Weights of a small image captioner: encoder layers 16.
Rows from block 4 of the text decoder of a small image captioner, named by matrix and row number. Rows with one number belong to one neuron. Each number is 500 + 50 x the weight over its row's rms, rounded and kept within 0 to 999. All counts start at 0. Numbers have three digits each. After the name is the row's rms in percent of the matrix's.
After each neuron's rows are labels from the 100 texts, of 14976, where the neuron reaches its highest value: "tokens" is the input token at the peak. Only what is clearly more common there than usual is listed. The data: cartoon faces. In brackets: how many of the 100.
# fc1: MLP up (decoder.blocks.4.mlp.fc1.weight, 1280x320), inputs 0-53
# fc2: MLP down (decoder.blocks.4.mlp.fc2.weight, 320x1280, transposed), outputs 0-53

fc1.451 099:524573434534511541474524547492505497547472523526458549559483413560510490495428480537535450440513501534591561524412563457533546553584554453588523414563548397500560
fc2.451 098:422489571474515503445507568611461547433570522563500507415541501512454555488608523438506478521540440466392454529465493532471456547438459516496491404442416519476415
tokens: "and" (64); "crown" (10); "hair" (10); "hat" (7)

fc1.426 093:540482482480527518513463527433479527437476474572562549378514445481464434579487447585515530474484516435439481445480510542483539468439391540480473612480525488506504
fc2.426 103:468524455533415447470580454456437416514485457428441568555542504509440563535477628456537518384519582502545547402495557484513441450569571541435500497513449367495526
tokens: "hair" (36); "hat" (19); "bun" (18); "mohawk" (9)

fc1.711 121:541468565597540458539493485422512464430435521494510519554556425504453551512455556472496532525544611473415423537499489546505446477442519647505510472536480544459464
fc2.711 137:530514506523572379568507418534483566511558660451534469546552465533481527562543503502492561553530484494380518517514503499392490462471431603502470518561493518468502
tokens: "curly" (53); "spiky" (23); "short" (16); "long" (8)

fc1.327 094:488532566513494555608470501567519527536506461539489490492503531575545463540521493503544462556471468503532546620517452501537537389456525482520543465548505446550533
fc2.327 088:471425532544488510599502488475395454593443468468476520510488492460495611496625476480488420606486459522496557491508461511510528495439638495594550472498444489443460
tokens: "face" (78); "hat" (9); "crown" (7)

fc1.201 099:495499526539462479516552550516533459387549529512528491543584445450484518559447570432463531496432430561464513529468470455536519441458475448488517484570565542476507
fc2.201 081:469486430559569496494444437456615397498440511477430472486523424567469513487492511517572477620470489445521447547551417539468528531415538539518507503443500470499535
tokens: "glasses" (26); "face" (21); "an" (17); "sunglasses" (10)

fc1.649 107:609538483577522491500531394452545567527580494498504482525564532514534443513470512441513538455412493438490468530492492507521410538541486456493544548568456490431496
fc2.649 098:504518511539497448564469446499587600476485559537449394513492457536506446509257470496590604348531489468502489491531512439549507534562385533513498508485495543496454
tokens: "beard" (97)

fc1.131 104:498500533523484519553495539508561518569422476567527418463509399483582538554520523483458480495519446484506521517439548450461466464403410545563463461473608507426579
fc2.131 100:467552547435509433433501441483539533505470542457506510505483474529456499484601496446543576467462460518525490513464530509580513516618510486487541394430480599487538
tokens: "sunglasses" (54); "and" (18); "glasses" (16)

fc1.540 088:489552511450554562468512490595533468487503470506461531561600385440525453457534460521488579501502509598550523459477537594456458411473476474454441517526535494509530
fc2.540 081:466543492466468502391490474516423426473514294486479454539475482529521474529617548512465476470555463461542487566483500410453512451556452456477505548510503468496519
tokens: "face" (84)

fc1.359 095:518541529488419423472357549521437469580501546541439455551522527442463483504504528529484547507562475466481536443511340491464480379430448506470473542410442553490424
fc2.359 089:425574505544470488475459534470515553465541463508491600526542498576460486454375457501553428571506591624574508460537490520463490424393514540501483434576445473514429
tokens: "with" (47); "<end>" (34); "," (15)

fc1.198 103:553519535507474507475582536475458456413507579550565557453456519497524494493461472504441489478519566391554451453453513511495514512497443532516470463422612535513494
fc2.198 108:525491438484507455604643521486462506517428507428500443493464500560493408455517463513491588552495515477481505479505522528523439518587461429505435506449505407499528
tokens: "with" (100)

fc1.393 104:499508495497458507418415501428522503409411513399405521428613540522502553486518592514467476467487445552518517561516393484477500427450592564547558447490423475458549
fc2.393 108:535506463453509505375487555449538522468458613522516604544551497521472494450566559491624594494435472463468491539471453461584499566427432531511514464436460563489531
tokens: "and" (100)

fc1.589 100:524458447491458519401533470590518525498502444566516429506377515517552634469480519424515514591552449494428460511416517506489515608526540405425501452451552512461506
fc2.589 094:560495494454549467571472530475570577511481497531495397452476511539442463571620462531550501479467515475452500490487552494498565463403582462334547529534536545517455
tokens: "glasses" (68); "sunglasses" (31)

fc1.394 096:498478458457455450499512518511515556472454478481434486601410515576552526548487544467437520543546467479474513573450554425377550500443471506502533493476531495412534
fc2.394 091:561540566502586450502438504467443483501495548521507524527556426550425506520638587458464440567456487481486488498522474630479505486537501508570461477487413479513513
tokens: "and" (51); "with" (34)

fc1.300 096:524472488481484463496531537488488506502458490478448516452531515522502502451524605513531522512546474512549516495486528533545490525540508519500497467538556365510484
fc2.300 107:452555568500598443463499552509469486416492507491482442515522504488549633438558475489441455597468493509460535535607470548550526547501469564529464495452485508483527
tokens: "purple" (26); "teal" (21); "yellow" (15); "green" (13)

fc1.528 104:519451545561562456618504546420415556396489483554527494499476594484594495479565573537550514576447505462474492445512428561497418437544509392512494459496486423477485
fc2.528 099:508456492539534557579563528521499510507564464473510447488484490496486465540614501545450590506537437488530474506488510506518520500489501466433547481494474519528485
tokens: "white" (33); "black" (28); "grey" (20); "pink" (9)

fc1.398 107:522526467523540509501547544530414544365507474556584475478405485430611535557540469491464515558453531528495493424530515597554543528512480437527477534581480453453506
fc2.398 105:524488478568549509496533499584542510494445462499574440431493471518419513505548474483529493456519429523568458502461538510537500453428562418546522473523471486550480
tokens: "white" (32); "grey" (25); "black" (24)

fc1.328 106:528527482499572501497463504504340527557464444525541474596491569549519410435553498473486470498545500490540405427454548493467448469496520370588504548492520488512438
fc2.328 100:473445540488476324423476536546543579506596519561555473458500394538439518562568486516474461538497426521479512508480542459488516479472471424504504429501530522463444
tokens: "purple" (45); "grey" (28); "blue" (8)

fc1.610 097:614533516543495470575537515507532534486513435522565486503588562482468358459587567460515488445545562501514419602410451516426434515514461506495566466503553455414435
fc2.610 090:468507507486437556528457527497644458486564535581482365588448459524496429554283494485529587470451513463488491474511477423570472539564419578562538486474449569507519
tokens: "beard" (59); "<end>" (26)

fc1.364 113:442546462449386487518527492462449461590442521468533475450478458504491496391501448578582439513496552558547463548512529643471557534462600497435596470474447425504602
fc2.364 108:555515471420447505628489580417484540468498554618524411569524530462623481511422488431462441380590434475521507477492532515519501541610428544534477465495420538509476
tokens: "purple" (21); "teal" (19); "blue" (18); "white" (11)

fc1.54 102:470507538559550545544521478408451498489501438544479443493545504471588591433509459503555504577501510596468451532480471427548482432501456485476502442541465493447469
fc2.54 092:514535457507450501581495422437533456521522503508536417498529473485568412522406512524439621381513478534411530503437487480516501524461576455487470492474479504556453
tokens: "with" (100)

fc1.141 104:497509389428569599492463466605519443455474421547473515495513475480507462512480447520522540484496487609468472583515505541509439459485454387494494457554511599539485
fc2.141 104:476499499454407544483541477495575484536428508545547484511464522429486504519547505488553575567514502555534419533473462515421453493472465445580484505452540516514483
tokens: "sunglasses" (43); "glasses" (38); "face" (19)

fc1.352 113:512555548541518521490545550567450465591405437488475583470555499476510444477438468514531520515498519429530551478471440542532545442462495508491508443468490518523443
fc2.352 135:495527456499561581566501623473500434426357461561440468516502472433451486544527514494433516586496482525479494487473468529534554530591465512485431488394507488567510
tokens: "an" (83); "and" (13)

fc1.653 083:515553576490458445491586579536524507474478536463560497552487505550628511586439433462439517581548527447517516572466514532476521417431494449460508391571545462522532
fc2.653 076:567449552512611531437494495420540418547533501583504523533474583560455496548582475607607490529526522449512499448474521450533468540429473390490406475480376553477526
tokens: "hair" (29); "crown" (27); "hat" (21); "cap" (18)

fc1.321 096:506500450530597446479492462566494551570346483434581533569499496597626477532496484530518583573511480426519542486466510429458521483519598470461515458547530450450523
fc2.321 090:533500488477580522550508469484467491460534549563479507523542494539438603466498448485499463439499537504543574622485568468425488533592469444524519419490496529415526
tokens: "with" (77)

fc1.62 092:518476445563500415487548524448487494462436400468537477513485508536582416513488573514442460438557490431420509469545393510522474411506572591454483561564431605464451
fc2.62 099:500438405438528419575493596569484465480481502441539485507538502580575487508479595548437528508479487504444434519529550427514492496539527528530487622538440512458499
tokens: "curly" (41); "short" (22); "spiky" (16)

fc1.588 094:483547508484497545451524490522478416560489437506601441584556398524505439478554584499466507464548415507420523508472465560492466483425603574476446523509494512432490
fc2.588 100:507475578457499476476486564504526506530571506508525430574371465513525473427637516494418514452497517572582460525486490493616491532506515380448576555516555474481544
tokens: "purple" (31); "teal" (23); "green" (12); "white" (10)

fc1.58 100:564426508489542450478518500536442479467502489582415536524616382510503473516505444547472522565458453556468496479500543490567505517500509511487444483463447389529503
fc2.58 094:489566450499463527437536496444598485528504462564551524526449508404561409497632563538596495513552521441495519530500514497482495482516489435413453443426531504485457
tokens: "an" (27); "," (19); "hair" (17); "and" (13)

fc1.281 087:507527489524562469550567512447541554586484546478539466564591513516481455519416493455580541554495439578492496465436478535519477515482459564515514547503547456443583
fc2.281 070:505531537493518519490473490543430465556515469602447526483554537489526448497535507542597521535511526455492482552437505526468477528470471502554512486495419512472495
tokens: "beard" (100)

fc1.2 121:471531515487540477571489583518472527502473482437435558444528511504582510523443473578439536534618592550402463488512532549430477483524462622493430491541483554425521
fc2.2 130:523532538506581366545519426528499553491555615431516511556533487539496546578434466515478594561511462494382491523475491500408499484475465578503426497570461505502506
tokens: "curly" (70); "short" (19); "spiky" (10)

fc1.119 114:559422535525557434564513546516536505446437540495355541500535541463493452503440468463449492526438518479432470431477428552440434475539433616514406424558504536474436
fc2.119 124:519534560492612376544544405555542572497603680434538447503558480505446508534556507463407572517503517482414491562435511491441492468436432600442483494569442490479481
tokens: "curly" (65); "short" (27); "spiky" (8)

fc1.193 119:494541531485511447462550496524531518519445582443511530441545424466463475522426534476462492504545587511460420503553507519546409435516458576453533536513469495434502
fc2.193 137:546523517481589389527523457528517540520499626442522487528534439538504499525499519500453601530517486485375519503486508498447498487450434575441510533568477520496522
tokens: "curly" (77); "spiky" (13); "short" (10)

fc1.606 109:429561545524587474456499498483508497552424464524491463447547458471524507527487532427495500487480593446438476486511493544503446484495529527412477430534424480443446
fc2.606 124:521503496448576415623565502513541522483521634469550524489599471575449518443475489497453545601493439541375487542452484468416483481495377641490478558616426557496497
tokens: "curly" (75); "short" (15); "spiky" (9)

fc1.473 092:557465511420461476389493492526526471526478555620379441540516424462559553476527452453465519428483450510522526541491515486468528538635423567496467593447462506534513
fc2.473 088:523462453503471488534491529515490466459501385556525486532530475516560522582417491512451553699466488479454502410523534474485485491547436547453551566505519458511527
tokens: "hair" (100)

fc1.196 107:531501476630477447495507545486514558457504465483467460481515493477418469499435491487544515546444496476467522537547535563432461430464570577422523418567447580511437
fc2.196 117:467464516510609400624558434507487497474500617468497467526584426461439511546492512485468616554524432487429532532495524501433476531472456531476445455513474510519451
tokens: "curly" (45); "long" (29); "short" (25)

fc1.569 097:500503528513476455437548433575525514524505490465488556541429433533457531496506508566499502515509476552555485482493494485541554518454533493399414556526558463448518
fc2.569 086:505590494439520497487545541425534559497514472495565461473592463480419520506416488488468468504530526618546501553449435455532465424418472455536503447420478445521517
tokens: "white" (32); "and" (24); "," (15); "orange" (12)

fc1.135 097:557460414410555559454388449507564494434394524497526491566505511592558483546418554466553398481502492521425519453527508501529484460516516463456529554542453435404482
fc2.135 096:497555470587462460444507447478485628553461475478444611527493510497548613496470522478531553451520538477425491522527493601511494529379517483504448442424502565473478
tokens: "hair" (96)

fc1.615 099:536555492469521480501583518547484519500492418491605523540392493493409489434528438422567450562549572475433494487503504431499478549561513535494526559472437503445577
fc2.615 101:561523383565443577534546571437462474528509521459490513503545481492468474484557499560328543491551545387444482587550482451437508468506531517593526460529497459519445
tokens: "with" (100)

fc1.621 090:502554473504603495401451457497530555459501521500531496475464574542491618406468581509558534539513463495617421458405451446523526471361578533420478473481492467514462
fc2.621 079:419506501575575587493410495562510498468432475632562524486499572544555494523402458478455467382557475409386470550498556440554484557438463554528556550505491521470487
tokens: "and" (100)

fc1.710 100:479523531523531450579420418536517439514533434466521443442579524476507363495657508553489569476436514558507466471513541442504431558494587439469549442470540460437539
fc2.710 105:535500460456483499530582484408495442558487506506486473556539492486432427429266510469486661396534518527487500495427520479547490464456427579580506492465484515528431
tokens: "beard" (74)

fc1.249 103:551464491507556440458490549544483505437495540492563553525542470528488467530475530468460564484475506509606420486559464578551458484500498548530437582555569472478556
fc2.249 109:428495502564511520450567473542519406475458395523516533458552611534520498560573447484507439480477546446427524469510463526432514490555541510451501561459531560513554
tokens: "purple" (30); "blue" (17); "teal" (13); "yellow" (9)

fc1.51 094:464371532534481536488496475517450425534494565427502575564535400469489557489563497497419454421505463445541564421536562382516541482369562494478516524546499474524589
fc2.51 094:458432574530545472440384388456562605465504447500542506497557537587565347477497498556537449484494519467516489470525535601500478503496482486453547524436470491458407
tokens: "hair" (100)